Weights of a small segmentation model: arch unet, norm batchnorm.
Rows from block 8, named by matrix and row number. Each number is 128 + 24 x the weight over its row's rms, rounded and kept within 0 to 255. All counts start at 0. After the name is the row's rms in percent of the matrix's.
# conv: 3x3 conv (model.decb.0.0.conv.weight, 96x192x3x3), inputs 90-98, a 3x3 kernel for each
conv.1 097 [100 129 131 113 124 128 150 127 100 164 134 128 146 131 131 150 153 160 141 130  97 136 139 115 133 142 138 137 166 162 127 132 111 139 122  95 138 147 165 114 114 132 114 119 142 160 135 120 162 129 112 170 152 145 140 195 123 101 186 125 140 152 163 158 147 152 153 112 175 136 149 154 123 143 130 152 147  97 123 125 141]
conv.2 102 [107 104 120 140 118 117 141 128 120 137 157 143 123 137 128 102 115 122 139 142 135 125 133 120 116 134 129 137 155 139 129 129  91 150 131  77 120 122 112 115 129 112 117 134 127 119 117 126 130 122 125 140 140 140 155 181 166 169 198 177 171 170 168 151 148 147 158 145 132 141 143 121  89 140 132  89 135 114 102 130 143]
conv.3 103 [143 131 111 127 118 103 134 124 124 121 121 129 139 122 105 129  98  83 130 146 126 147 142 129 115  95 118 106 110 111 136 131 135 157 148 143 125 103 117 148 116 126 134  93 105 115 115 127 133 134 136 137 146 151 149 140 132 145 154 123 143 162 143 160 133 130 122 140 127 136 137 125 139  65 122 121  83 154 128 168 117]
conv.4 099 [145 132 163 124 106 151 125 116 151 135 131 151 146 153 147 111 131 129 107 110 137 111 125 117 127 157 153 123 125 135 142 127 135 173 140 137 110  96 108 110 100 119 124 110 116 123 128 134 133 141 138 123 136 133 139 110 111 132 106 137 141 109 129 143 119 116 154 109 123 144 102 109 117 138 167 157 153 107  94 119  98]
conv.5 097 [128 142 134 124 140 134 118 129 132 129 143 122 122 132 117 108 117 100 100 102 128 123 127 126 126 145 128 149 137 120 150 135 135 114 134 146 129 110 107 132 113 115 142 133 135 115 120 128 105 111 124 112 122 131 124 133 125  93 111 112  78  90  98 113 136 118 137 187 123 140 143 124  89 111 129  80  99 165 147 110 131]
conv.6 099 [170 149 115 157 148 124 152 152 147  92 110 117 102 128 139 110 142 142 137 143 162 116 116 140 117 105 119 110 112 113  95 121 137  93 135 164 146 140 124 143 123 111 146 132 130 120 132 128 121 144 148 115 130 138  95  86  89 104 110  95 104 127 101 114 105 145 138 127 135 139 130 141 126  94 146 106  86  87 139 129 122]
conv.7 102 [111 138 124 136 154 142 139 158 132 110 103  72 140 147 119 132 147 116 130 129 100 127 118 108 154 124 101 127 105 109 135 127 109  96 115 110 131 128 118 129 107  96 125 105  95 139 138 132 137 128 122 165 151 142 166 130 133 159 135 111 142 153 135 116 113 136 133 148 114 140 119 113 132 105  76 139 137 114 130 116 153]
conv.8 104 [109 109 113 113 144 136 117 156 157 129 120 116 141 125 104 153 134 111 120 117 124 136 119 106 153 113 108 141 141 146  94  91 132  99  79 119 142 117 103 147 129 128 141 126 131 158 141 130 135 125 125 125 120 114 134 134 147 134 152 136 140 162 149 121 112 173 140 131 133 132 133 116 105 109 134 116 166 161 151 155 155]
conv.9 096 [109 126 146 130 133 148 101 102 109 148 147 115 128 140 120 113  99 109 103 118 138 142 137 124 141 121 126 147 159 161 137 132 145 107  90 107 131 116 144 122 104 139 167 153 162 131 133 127 139 134 142 143 133 138 109 111  95  95 117 104  90  97 104 106  99 129 102 169 113 114 171  95 103 170 100 112 104 131 153 150 124]
conv.10 098 [133 132 136 128 143 175 105 105 142 111 120 148 139 132 139 142 144 138  92  99 125 132 165 167 106 133 129 129 141 141 133 126 146 142 126 145 121 117 105 128 111 114 128 135 135 126 124 117 128 130 143 131 130 155 189 157 160 181 113 145 165  92 114 126 117 137 139 171 168 156 154 154 120 124 100 127 152 148 120 158 100]
conv.11 100 [122 107  85 145 134 109 130 137 111 149 132 130 124 111 117  93  90 109 122 101 114 152 119  99 126 121  97 127 125 152 126 114 135 119 115 113 135 122 138 138 123 140 138 122 132 150 129 135 154 124 126 152 128 129 128 172 160 121 158 170 136 153 180 128 125 108 149 146 119 142 143 125 135 152 135 160 153 120 148 159 108]
conv.12 105 [101  80  86  79  91  83  54  86 103  80 124 124 110 144 125 117 135 117 119 122 130 115 123 140 118 145 162 129 136 134 158 137 105 172 145 110 127 111 104 125 108 125 136 128 151 165 170 157 142 149 136 125 140 137 145 132 137 148 135 135 129 118 135 137 145 154 116 135 154  92 103 109 173 122 112 178 111  93 147 118  44]
conv.13 100 [141 132 127 145 140 131 126 123 118 146 159 147 150 144 147 117 102 132 141 127 115 111 105 101 102 121 121 142 104 107 143 110 126 131 113 129 151 151 159 140 138 163 123 122 152 126 130 130 123 124 130 112 113 120 139 148 110 125  97  99 136  86  88 136 107 119 138 118 140 110 122 144 118 171  69 158 110 114 133 139 139]
conv.14 096 [ 88 123 114 108 129 102 106 138 118 140 158 132 126 137 109  91 101  93 126 114 101 129 145 129 125 133 100 148 143 110 149 118 102 147 129 127 142 129 139 125 125 137 119 125 145 142 130 125 147 137 137 165 154 159 184 116 121 222 144 141 208 150 138 133 159 119 112 118 115 124 149 150 132 147 164 167 185 144 140  86  83]
conv.15 101 [129 122 129 132 140 141 121 124 131 135 134 169 134 122 143 125 124 119 168 128 123 121 115 137 135 138 165 127 123 107 135 146 122 134 132 128 147 136 132 160 145 135 156 137 120 141 121 107 134 108  97 137 114  98  71  70  79  84  99  97  95  97 100 100 107 123  89 114 120 109  89  87 117 155 169 142 127 130  98 156 118]
conv.16 119 [ 37 151 127  89 213 175   0 120  71 108 131 124 117 140 127 124 128 115  78 127 119 131 161 152 100 121  96 109 123 112 119 159 126  72 126 110  96 127 129  95 127 136 119 150 149  86 117 123  97 130 140 113 143 145 106 136 123 120 144 143 113 128 135 128 135 138 127 134 137 110 132 129 101 117 114 125 141 135 131 139 124]
conv.17 096 [ 97 109  96 110 125 111 139 141 129 125 121 123 131 131 121 138 132 119 118 135 147 123 129 134 115 122 141 139 156 157 125 135 130 126 143 128 135 136 131 136 135 134 144 139 125 104 118 130 109 119 116 123 124 122 120 113 123 104 100 114  88  96 115 112 115 122 117 123 108 125 124 106 122 120 105 143 105 114 143  79  99]
conv.18 101 [145 145 121 128 129 102 109 130 123 139 124 130 129 122 117 113 118 116 136 167 166 113 145 179  93 122 175 144 187 178 133 158 159 115 133 146 118 116 113 109 112 123 137 143 151 133 134 141 144 138 138 155 145 146  90  98 109 117  92 101 138 116 101 131 154 121 130 120 126 138 127 129 134 148 133 117 165 133  92 130 147]
conv.19 099 [124 127 151 126 128 139 104 123 127 138 140 114 142 155 144 105 126 111 134 114  97 131 120 104 120 133 134 107 122 135 131 158 164 117 146 128 126 120 129 112 113 135 131 129 155 127 134 133 131 133 118 121 128 115 126  92 161 131  82 149 153 109 125  73 100  99  58  94 128  70 123 164 122 131 123 140 153 170 169 135 139]
conv.20 096 [102 125 135  82 116 139  93 124 144 140 123 128 149 136 140 151 146 143 145 135 121 151 132 122 150 119 101 156 139 147 121  94 114 129 113 118 120 129 140 121 117 117 104 107 104 154 146 157 149 140 145 138 133 148 140 132 116 145 146 135 128 142 143 107 141 163  77 103 161  85  88 113 129  59  79  99 109  22 115 138  82]
conv.21 115 [ 15  18   0 169 173 155 141 152 174 128 134 118 135 141 134 100 111 121  90 104  78 154 147 117 132 127 128  85  78  59 163 158 150 121 106 115 135 150 147 127 143 119 120 115  90 123 133 134 129 135 142 125 134 146 101 114 130 126 128 139 140 147 148 125 132 129 129 139 151 113 113 121 128 156 133 103 127 147 128 127 134]
conv.22 100 [106 142 118 138 156 143 138 165 169 117 103 120 159 132 111 181 132  79 123 135 158 128 135 125 133 122  78 134 119 114 139 135 140 137 123 132 146 143 142 147 155 150 135 142 129  87  91  93 105 106  96 123 108  94 100 120 143 130 152 180 141 145 155 117 119 133 147 130 136 120 138 165 112  85  75 153 141 160 115 101 118]
conv.23 103 [142 114  62 130 142 111  82 117 124 122 167 147 128 146 119 136 133 106 130 159 164 115 140 160 139 142 143  91 128 141  66 110 132  78 116 148 163 116 125 144 115 134 145 127 140 142 132 132 136 138 126 127 135 128 153 161 152 148 146 133 130 123 114 134 134 122 120 158 121 136 140 128 138 119  79 117 141 147 123 152  95]
conv.24 102 [118 125 128 140 136 130 185 162 145 123 102 122 117 118 114 135 114 100 120 107 120 117 125 126 123 132  98 131 130 125 127 150 156 106 156 171 102 126 137 104 114 104 135 131 106 145 147 118 139 143 120 117 133 115 144 142 119 141 129 112 118 128 107 124 140 122 164 112 137 152 127 135 133  97 105 144  99 144  85 130 103]
conv.25 102 [127 148 136 123 136 104 114 116  75 111  94  94 106  92  91 146 141 135 133 123 140 145 122 128 133 110 115 118 124 125  89 105 124 109 123 140 137 125 137 129 119 123 121 121 117 112 117 128 113 122 132 115 127 135  50  74  69  63 101  90  73 109  99 104 121 123 116 108 116 117  96  93  90 119 109 114  92  88 137 150 133]
conv.26 097 [123 130 139 113 126 147  94 106 152 118 126 131 130 137 145 138 131 143 164 155 117 153 150 124 116  82  94 121 120 115 135 145 135 126 138 137 122 117 119 114 124 145 118 144 169 115 108 106 127 113 105 145 119 106 131 115 124 113 120 129  95 112 144 139 103 133 142 134 147 148 121 131  89 146 138  78 111  44  58 151  87]
conv.27 101 [122 140 155 156 164 159 125 116 114 132 138 135 123 113 124 134 107 145 111 118 120 126 119 107 126 121 111 149 166 128 115 135 112 119 150 145 136 135 130 129 123 112 113  93  61 104 112 124 121 124 145 144 145 167 139 128 112 129 155 138 103 123 118 105 153 146 171 146 122 136 100 102 179 141  91 144 157 105 134 128 155]
conv.28 098 [119 138 128 124 149 147 100 118 123 108 117 119 105 111 119 107 112 112 147 131 107 144 125  92 152 148 113 147 138 130 130 119 111 144 122 112 110 116 118 120 122 114 126 125 107 136 145 154 125 131 146 114 118 139 131 148 161 136 130 147 143 133 141 134 144 161 128 111 135 119 121  97 128 150 144 137 150 171 136 155 183]
conv.29 100 [139 116 115 125 110 121 102 111 122 144 152 156 141 164 151 155 149 116 109 117 124 155 143 138 132 124 131 113 118 130 134 129 157 111 110 147 130 122 116 116 124 115 134 129 112 123 117 116 139 118 112 149 116 116  79 103 100  97 112 108 126 126 124  72  57 113 104 105 131 111  98 105 116 155  92 130 194 120 196 137  96]
conv.30 101 [118 116 148 112 116 143 119 108 122 113 120 130 120 117 133 138 135 142 109 102 110 130 127 122 142 133 125 146 140 159 144 135 153 134 110 132 134 116 116 135 119 123 148 148 148 113 116 119 116 118 120  93  97 103  41  57  50  52  68  63  40  73  60  83 102 107  68  98  94 105  99  88 139 118 107 104  89 137 164 142 157]
conv.31 101 [135 133 130 133 142 135 122 121 117 122 113 110 107 108 120  95 111 138 140 132 130 128 134 129 120 141 135 156 139 153 129 116 146 144 137 144 142 116 115 137 114 113 126 107 104 126 129 122 131 134 129 123 121 115  30  41  47  63  75  78  56  69  64  83  89  92 116  98 115  76  72 109 143 131 137 149 116 126 151 156 140]
conv.32 104 [110 130 162 104 124 145 111 117 122 128 128 136 124 115 130 141 127 116 136 123 125 133 114 119 128 111 106 125 118 104 136 156 122 129 148 120 117 134 131 128 140 134 133 134 129 125 128 128 123 119 122 114 113 113 148 149 150 141 119 111 159 114 127 158 130 134 123 102 122 110 118 125  86 104 152 115  36 172 151 127 116]
conv.33 102 [106 108 144 126 125 151  95 118 162 111 127 129 113 119 114 113 117 100 101 115 122 129 131 113 151 133 114 125 152 155 115 118 126 142 133 148 124 133 155 138 139 162 131 127 149 118 138 135 121 144 145 116 138 144 135 137 131 141 161 163 143 163 165 127 132 145 127 143 147 112 127 133 151 141 147 163 156 118 170 121 105]
conv.34 094 [146 119 119 156 131 124 147 130 127 153 151 145 136 143 143 128 130 135 101 105 120 126 126 127 152 158 149 116 137 125 123 132 120 138 137 123 127 123 133 120 125 135 133 131 136 103 114 116 111 122 123 124 136 141   0   0   0   0  24  27   0  16  25  45  77  79  70  90  71  67  82  51 118 159 141 128 151 116 108 106 127]
conv.35 102 [128 123 141 106 110 125 125 129 136 118 129 139 125 146 158 134 142 155 116 123 117 140 149 130 150 155 151 139 143 155 125 128 140 139 125 122 121 130 133 136 137 137 145 147 147 104 122 115 107 117 106 105 108  92 122 124 121 106 113  97 140 142 117 127 139 129 109 112 153 114 124 138 133 134 150 120 117 118 122 124 113]
conv.36 100 [122 124 120 124 124 120 130 138 127 146 123 132 153 125 141 148 116 129 139 141 125 119 116 114 121 108 114 167 154 153 153 132 126 138 119  92 114 116 104 110 110 105 122 129 141 121 125 110 131 131 118 120 126 110 120 106 117 136 108 129 159 141 151 142 121 127 112 153 185 130 120 178 177 145 131 124  92 128 158 141 112]
conv.37 100 [130 138 146 135 135 126 138 133 120 105 130 115 127 120 106 147 140 113 125 127 124 120 129 140 135 150 149 141 132 139 135 126 132 114 107 138 124 131 140 136 149 152 142 149 143 124 132 140 110 119 128 119 119 119 132 144 171 163 165 181 162 181 181 156 135 153 148 145 130 123 150 119 142 110 169 138  93 188 165 140 172]
conv.38 101 [107 127 100  81 110  97  95  87  81 125 136 114 147 144 123 141 151 143 106 101 129 120 112 115 144 137 120 113 137 123 104 129 118 126 133 128 123 110 120 137 132 134 178 163 147 120 121 121 104 111 122  93 105 117 146 107 126 114 105 127 110 129 138 141 135 141 133 109 138 124 150 154 119 125  92 169 144  91 126 161 149]
conv.39 098 [111 132 148 137 137 145 104  94  87 150 125 113 158 141 119 157 139 124 147 115 114 140 120 125 160 144 150 109 116 116 124 156 144 144 159 143 149 146 113 134 139 114 130 144 129 121 119 116 130 131 121 109 120 111 113 129 112 122 137 123 135 140 129 139 121 123 137 122 144 136 124 146  55 133 158  98 137 129 129 110  58]
conv.40 099 [154 145 128 127 133 142 138 150 141 144 133  98 132 136 105 126 132 104 101 103 115 141 150 142 143 131 128 131 143 141 150 148 127 126 130 120 130 109 103 158 138 129 173 147 145 119 118 123 123 118 128 124 125 150 124 100  91 130 120  97 125 123 137  82  92 116 109 110 173 129 154 137  93 101  64 133 159 115  75  76 138]
conv.41 101 [172 152 131 149 142 118 142 133 125 163 164 140 153 159 143 161 159 131 101 131 164 109 128 145 120 115  99 161 135 114 138 143 141 110 144 155 123 118 106 128 135 118 106 109 101 152 139 157 175 153 158 182 164 155  87 109 110  93 130 107 102 157 140  85 108 114 128 148 109 108 102 103 118 174 162 153 160 136 164 171 144]